A small masked spectrogram model, trained from scratch.
Data: trained on struck, bounced, scraped and rolled objects made by modal synthesis, 78125 training examples, 37.0 epochs.
Rows from block 6 of the encoder, named by matrix and row number. Rows with one number belong to one neuron. Each number is 500 + 50 x the weight over the matrix's rms, rounded and kept within 0 to 999. All counts start at 0. Numbers have three digits each.
# gate: MLP gate (encoder.blocks.6.mlp.gate.weight, 1024x256), inputs 86-171
# fc1: MLP up (encoder.blocks.6.mlp.fc1.weight, 1024x256), inputs 86-171
# fc2: MLP down (encoder.blocks.6.mlp.fc2.weight, 256x1024, transposed), outputs 86-171
gate.918:627501515269428597427446429628473528471484454448512658386467571486530357480551517517436498672550610537413435609510608528388625489562505549597604570432510542385640476474498483574474518384419546484477464332553462484514462571399447471535475664456473546567487342
fc1.918:533546539389468566468539442539479479575487472471515538460441580464527397477561561512477530552563601498432524537466580530485581544504531515545508565490402558500561486517527500540493596439443512520490504383513445500549490624478489391516472587451416493503521416
fc2.918:431508399392617565496556534533344391487527399511579526487477466543509536521597470612571453510535488518539613455552506547475405487442432436483539555474465427471426410524299510656548485567511534578466514512548506487427392292503536535495664473559517481443543521
gate.919:494515537466394621448359514470409573357474491419588344575553463507616592454511516548581536479430490534370441469519514491545471509618516545660541594423561472482586490548475515513551571459558350530626502486547561443497656429552625539553460535427534366514501506
fc1.919:462520541503439604472424487523406496286438497414583338567455518478674550562547467549535461415494526547433490494582502549541561469539499534628505607464530493504595433496512512521530635429587336562632512512561547492570683389524481524520532514498549404548476421
fc2.919:574598494476533479431503592559497494415546538544555454447450533464471344528434526384476481497489520460412443402524453512547556584490406424416355437640534595491392456574470514479564571451464546496462609403448430521513488535494415457537541426525497524602576603
gate.920:530503474475500535525493534481490506500467466516522501442510486507452499448531500553485416459493528499554448461459517540492472453491496466473493510504538537440510554557499511520521474471526501530547453513458521570514523529564516512476522399494453504547494460
fc1.920:583506495457557457537526513512469535498546471479523493515524483487508458521474518459518620557476519414518485550515514485479485515488491585485524524532473492532504466439517487483443516474539501477471519515529518419514500422458468442523458549534544479506488507
fc2.920:485485477522481495462525513484511470462475471488529534477518529529464503515468484522515421512459543480538487523440492512478510452494465488479543480528516531442494541545521505509498496501481493545484474570495484527550513535499532517519530456503480511497453458
gate.921:532474416505502519510553551483558492493561489495481513499530527473453487495489459501480511545492563513442451469458436529519446475458554473502491505554506561506499418472452442525477450467508476461517505445518513494524513454503533515526531453542566481516480538
fc1.921:535518504490455528591516522460524481503472499563505518470478480477491471549480504427532536535482540538523512510469508540483448513490499523476495526543497519495510481461490510536502478479496527485497503457498500505517554518516562544556553475453545512491532500
fc2.921:522542525536528482550477477511505568465542558506502499479507442487523486542444440482508453516527486505465507521546535451456510491441458558473508502485481450474509487426512551492506508459477531556476541491545507464506449496545425450546534572489468509475500583
gate.922:482526477480460475452491482493515529501512519461484460499491436535468504478483493472531445509515526460499482525516565485494539458483495529515503503489512569470490495520481509443484511493527523524504499535509498535508503496551505505495540497497511542524438497
fc1.922:463534523518501479532487454494464485489516502500475560525491484493515519478553500511536506493451491487510475486547477554495522476488516528463517491498500494493516474468515487483487457465516525483504497494506502500492529510506488508508522532499475489540503503
fc2.922:495500449521497500446508497549530514472492499494480497479476514515490452483533501483512554479488513555532509498492468471527477524494484494521527516529497453536512520527500497490487520555484539452517499517512528452520519502497505503462519503486505477459487520
gate.923:477504505506493508492475510493525509490494503494496508509489542467498501501493508514530499524496491467484477499527487500503509499498485515528469508495464516475512512469476482534462496498495505485488514504507535515508509513522507524492493493507529485511473488
fc1.923:487475508525493491467472556510531499475549486472529538475501511460495475524494497543541508526489488472487522509503486520499468534495514497524489525486525488500504507501493530522480500473494501488510482540487523461515532522523498501475494531503487521497505497
fc2.923:505510526496507498503510495510465509508504485507513499504492487515512517504504499468500475509489501519509509504490524506520510495490504506500497517489505482503516506498519513486520505516523510514503500501496505481513521493506503481496498484487483500489497501
gate.924:530488498499483536492501483499483503525458497484506519505523482508505523504497476524501489516489500478495496511505493523547533515488518507481478507525488495511495548481507501517500492543487476512491491510507483536476495500491522535523496506525474505488490488
fc1.924:528505494482511491498487520508491495500518496494489516519478502503514505496502482535504483492487500506481508518493505499526505482508498491514520512497491534511509490513491517509504539504497510508509481484512498501475502501477470504481512476523488491494486495
fc2.924:499485502496481511510475506495483517505488513517493480459502505486508483521502495487496491508508509478513482494492476506491517512487478495500489523511511519473500489478502511472506500496506513486503507449489487489495487483498528509519516510507483505513524509
gate.925:468480497502541496491478459530529536511496505519517493535516530509492483502469495495528494471521501444535514514481531442507501432472546505478513500490495516471464537468452460492485473500499496528508524504517508521537490452522503452481504548488497440480507445
fc1.925:478505504481491503493457508507524524507489494479507524469514481525501499499472531499486514509507491510544558508481524511446489458473529500476531500480519526487498533496485498490501483531501514509465493522508504526540480532534486509513513514510499461479510488
fc2.925:515499485523485499491512529483527420515522503526530503440493456546484536495518525505476530466534474460542512469471475526495526557515494461417497471504481491524455460544520479517547498488521534495492527524508492480510527434535471458490517463528507535537467545
gate.926:579391519508104532436507337563471569411492292442621709369570556653719388179597316599277377368525580515732494499572275686439383577443528378469393424554572669391541463407428482474372518640554130375409536454656525351500343371404389572645577561594449549568259654
fc1.926:504607482535754533418563545466612422420378620564402375502557455351404544775473751224698627693333474306417381547444738269605665496606573521534461454402549359601399513506678448590548396310516677662696445433343555671501609458599531412400484344488638488464699416
fc2.926:445483343545605425387639495477573517407503511431457558478802343687141556640563694536624502579627458706566375481498355696411549583712571588649407073740717752533342533258493431349469124711607483578492634586461730612725522669580430419528378272723411455674075472
gate.927:410518553533284471379479729589624422571605589361483504382310621507436455589487668289494410545382497318612558502653457150486600444429577613639441677404607529487545575280671494496648577444528463502662590480416563511335585414255432645661507335524509480525349345
fc1.927:525238477502325357460299530674491488423501531497282537516440652320418640725565538436469413404561420413557462569619409389476578512552448731565373433598539543454603476331514577427479517495495568576567530676589606412373713435262206636543484490656498394307430276
fc2.927:624485555382512472582350696466642510572865567591604645480532580298642388523249582309457544394498608399448579595572411482519563450480573686421313461564278372545445616408556589449442449353415483403494587570270514317469692290215321382459500544462277486504413516
gate.928:544481505541551506461540465498556559482515471502538517467507539484507452486491488509521562513498530511511502465552501509466461506526523476541497534480478521493519425475464443513484440507522504533490501494505516490515481507520551458497521492512479471509502473
fc1.928:483522489510466512505470520485475441504518507505522473539517518515491501521555535503470498466537457482505496498479499493462483483471472484492496475522498481482472509527523554495498534518536501478506462488483474510487535495479471514491477539496504499508506468
fc2.928:515485521550518479485520475471508526503489537484489495487517510501479504506517520478503527509522500509524467452511503508484495529486489541520483539471497473491511470480519507501505478515503539485512496491531492481465468496526546499515541472497490494499501452
gate.929:508502500481503490483459517474485484522504507449509507518526542512488523519490484486540486511471493510505499507477552509505505506483494524518484518500512516471491538499470498514504472497472526507512494475554515501483505523513508502485514522485532492492485498
fc1.929:500466474496508528505506486470514531467504467506526482468511534526486536451493466490511491484473521504515504503496483466505488481488489516469491468499496485519504523515494470504479537470504495514523468490461515517484498452474489501515520528488517487520467524
fc2.929:530483514517502488483502532473507506511520490510506521520478461494498538481489530502502423538489509496483475502491517501497526508493504520561491501490509507506523496520504522531517518477503513497489489521495474493492462500483474446546482506485508481513499493
gate.930:506494507516476475518497493493523529533516504556513513486501544433475466490501510496508522509518489484503468501489527494479526501495534429484506492517537528539469494486493481501468487507504483495528503479546510526486514509557509495521541512479495488471497500
fc1.930:501452508504520528480531510535500511498511456510492483466469524488467462504506494494501497497509478527506486475512494487502508479521508483539501441480515502527501516502491543482501471507498521495507492488470527505507467495512465510499475494505494529497503478
fc2.930:513503529490465479489489505503501512502469481494483506509484489512507509491473493521507516494513504500478505511493494499504494499501520508506512493502500512489505469511515499487505499495511499503515499500475510502494480502502509490475496488497500497478507480
gate.931:487529391533495468507484490489515502529527444518506461534474524492481528480500453465511518532507530436487558491419483479525486508439573507471501483487443549536513504525475530482471467546483496500517500480532524510483574480523520477575512511413462500493501446
fc1.931:530507562474476538495548505495459510527513504487495538540539501492495464441497511508480473535447498518466454507548531502528519521530479527504527519487471485521504452512530460518533508458498476463507529513525574479430503491532542479474491515509542537506448538
fc2.931:519502491484545511480482506485472547551498507519473476476503504483518465472462496483447476510505534463524501508466507523532535461514497487486560540486559489477478496529467503519512464532483486494478488499553498508520430485498591485525512487550490490519446513
gate.932:507480491504495497489491484505537486523519488468476511501512488532508489512485464488475513476493483501502487506511521481489498518504476490507510462491474511544509510521487496476491475503526487479540522526487573519499510494491481499516489508480544477485478491
fc1.932:498502495507472496504532484466484523503487486542515484479475518511455495535463497497506498512524509492495466494489484511512514498524541498545487487515503465458478508509491487489526498519510501483512487475478481457505489512486503507481496473503503507498505521
fc2.932:521504500536502485506485496498501529477482487531498502501496504505492506512496504517492493509510516513512512478482512485504495493478486500520497504476476505504517503506506504521485507486485492469529499507481483479491509503501518484491512522472497482522497500
gate.933:446529480465585502480510498515502476504514522559484531504477498516508508503467499484501475525464530508513517491499573483462484472529526488464543437517465509497468526476486525486557492467520573536532501497499515503495508538567515483503536475496483459519489552
fc1.933:540507536479516502516513535520531522473531541527477505506493459509524482533486519471463521507472564517517494518485514528508455494523504495515528481509485505467462514510495513483536479482529527482480475500469513487516496510489546477489531486493460489480519519
fc2.933:515503532503467538527508523486487482467477526509532504477495526492503496509496490485475506477505505495455499469490493504460502516498472522504524546514485479501501481496555460476505557496500504496484465480521481488499509452494466529484483508509516499469487477
gate.934:489494482501488520488535523510453484494478504521475517481501472497487483527511501498534497509526549525504437465501540489478492474505524455494493517524479490532523481493528506461461493447569515499493484508474552491468484546504528456517482488569485524538544455
fc1.934:493512487492537505486535519530512498471498455504514540496512482497489444517495502511544472526533504544510506505494491497493486508469534478501480547542517542490456488493479490514435525509518494489545516519517471529468469536501520460542500462509468516503516463
fc2.934:495495498499496527512501498474475503494504521454519510499532504475514478476497505490522479501498489522509478504539503529469530535468487504523483532509518502524469512486542479471485489488483532526496480486527510464510506506558530493537551509527509513506506507
gate.935:559547513506416463520597511467543567318622528590456402456426644444513565439582407436495468571398386454610551441589512412481379540608518492416397461483551423432457481431431516514483521465563456562529468429470470476519525504458414472388565502540452432566581458
fc1.935:542487468517584469403480398576403524553455444507571559537561464490487544521509508506566512487479496506410555515492415494536447409575430500614535397579530487474514502473439509487511474420462497425548517488513464562554402396488571444416516511383497509479522582
fc2.935:463508537558472449548564468538474437518489465493475544504523529564528560528503537519465542496505505583420516542542501505484518565482497585506486485445565490514505440566476485498495522499544560420522473519478520495516609506434539547531513517515478495485492517
gate.936:526447492484512476469490490477524545543503465510493524527494483510487489499510467505493500508502529464497480513497547466494500475461564514512511516515538481520499464516501533498475485491539490438523505458492498496514460535493517504483519478468471478492505510
fc1.936:470535446521475500494495470519493448497506547485504500497534513446513446487509537533468488512450493510482527496464462504501469506538492525478498443494461542486478500511458433491495501542494484502521473523491488488477472480531500469521495508511548464497519511
fc2.936:482510462528526495532540467505499505471528539543503510478493492519515527489473505492474518529470486461556535487505497497507467488518487441504522471517509490509509490511525487502472445491521472513488515498541492489500517502488516466470494469478476512499475476
gate.937:492514506501526474484515528475493524495530508521512494491507513501496506490493504517491487497482511481489536507484504497506480468499511478503498507473483502479487467535471501494471449470551502499498514518529523479526486493515494485502509537501519498459518521
fc1.937:496467504520500491481486489504507498483497481492486487502524511472516473528508505480541542480482488494493501503529489455488505501514482505566515494507494512476489498502541514482488446516497506501473482524471496503470530510474517500500540516496522535470520455
fc2.937:501520511512477511513517486502495502494508493494503495473492517500473493490480512503491484523488490517502482506507526484505492496487497507486492490484527505523496489510494467505518473479529487517512510496515487494490486507494492512501497496501508501491502527
gate.938:474481518508489518522501519451479507470475477498452536525539518517542506502574520493495504500491532487530479477511485491459469469549503496520511508540491492515490464496492539489499461455479501497488528502490536538499483536494528499498489551506511480513490465
fc1.938:500501534521518548510492528504526440477477501481553454484491496449498492547523522490528509531490502500501496472491529498489539500456466514517529510513533504439530530502524478477567504486503504475497509483512514467521534502502479518500441446457489460464522513
fc2.938:506503481489503482480491508484510534501524483512473493521506490518506498498494510491501518503514509498482514505529522490446514526517516500466526483496531515504515506498489501492487511498473488486470527510542519508504498501479505476490510517489511480519538535
gate.939:467515482560571479514534494522532401526597524552552454466484573556537504460541488515554519486450504467400500553498524443542525481507464434523450619540501492486485526459525486560531483507535563491512459452528515534476505474488532527585472485407484471487534512
fc1.939:437330500566505443512558522446491412567475515518568467524441551579517544551486498513587517471570458524535557480513425446411470586482495602534446548472517512518541530576553454530471498503531602431614467629555546484420523443514439471547473440530485490541412510
fc2.939:505479493509492481411486546463552516550516485520453566524538398589360428451417548477539417502461446522495499515502533495435513473451473476321541448467481570509494486458463475590515437593546495538452497526466453447482440497502489446535620572468485471533548522
gate.940:503533520495502503509474524495513457491478492510499515499513496522497486480488466484493492494509511491495487475484532546493501514527502486456484506492509502511500509500503499504502487510531507521530532507548504498508504527504499488499492528487490499465485485
fc1.940:493503484518489533475510517529489503466497483462490526507482521482479494441482512459501497493525527516506493465511520495495515486489480496518531531513476489518482494517495490493487489544510504502504504502515533516509481539494519521506526470511513472480509496
fc2.940:493508488472491500509490484507482484503529503511488511503506466504525495494507503490511507517498506524485505496488492513495506487489527496483482482495516497507504506477510483498497479481478488494508494490486520515498532501497501506489479507527475516491506511
gate.941:470572458422557540399413490562583597491478408450506365446403426429519535593478472479511636447583553482543550538504388464513406430577524587551473498545640472476541513444504486482438450458602422503534455535502504514612566475615501460448582575476404541401577514
fc1.941:546624469427592555468523487497519593507522435560481461535366564371432475615487484499545560504507552430618555600559439547466473446572687504458467361669525499462606529504528565484498535441482509506459471593422501428432564552513486510499648599370433542504454523
fc2.941:392357481499398370511553432398555438606532486430389581478518418654426620363442551565511495487563490551570471477438590623493282568530449528652575597369479433546533499473388426391451540528545422352515548560489596444507607475530496594440549407415550476455464380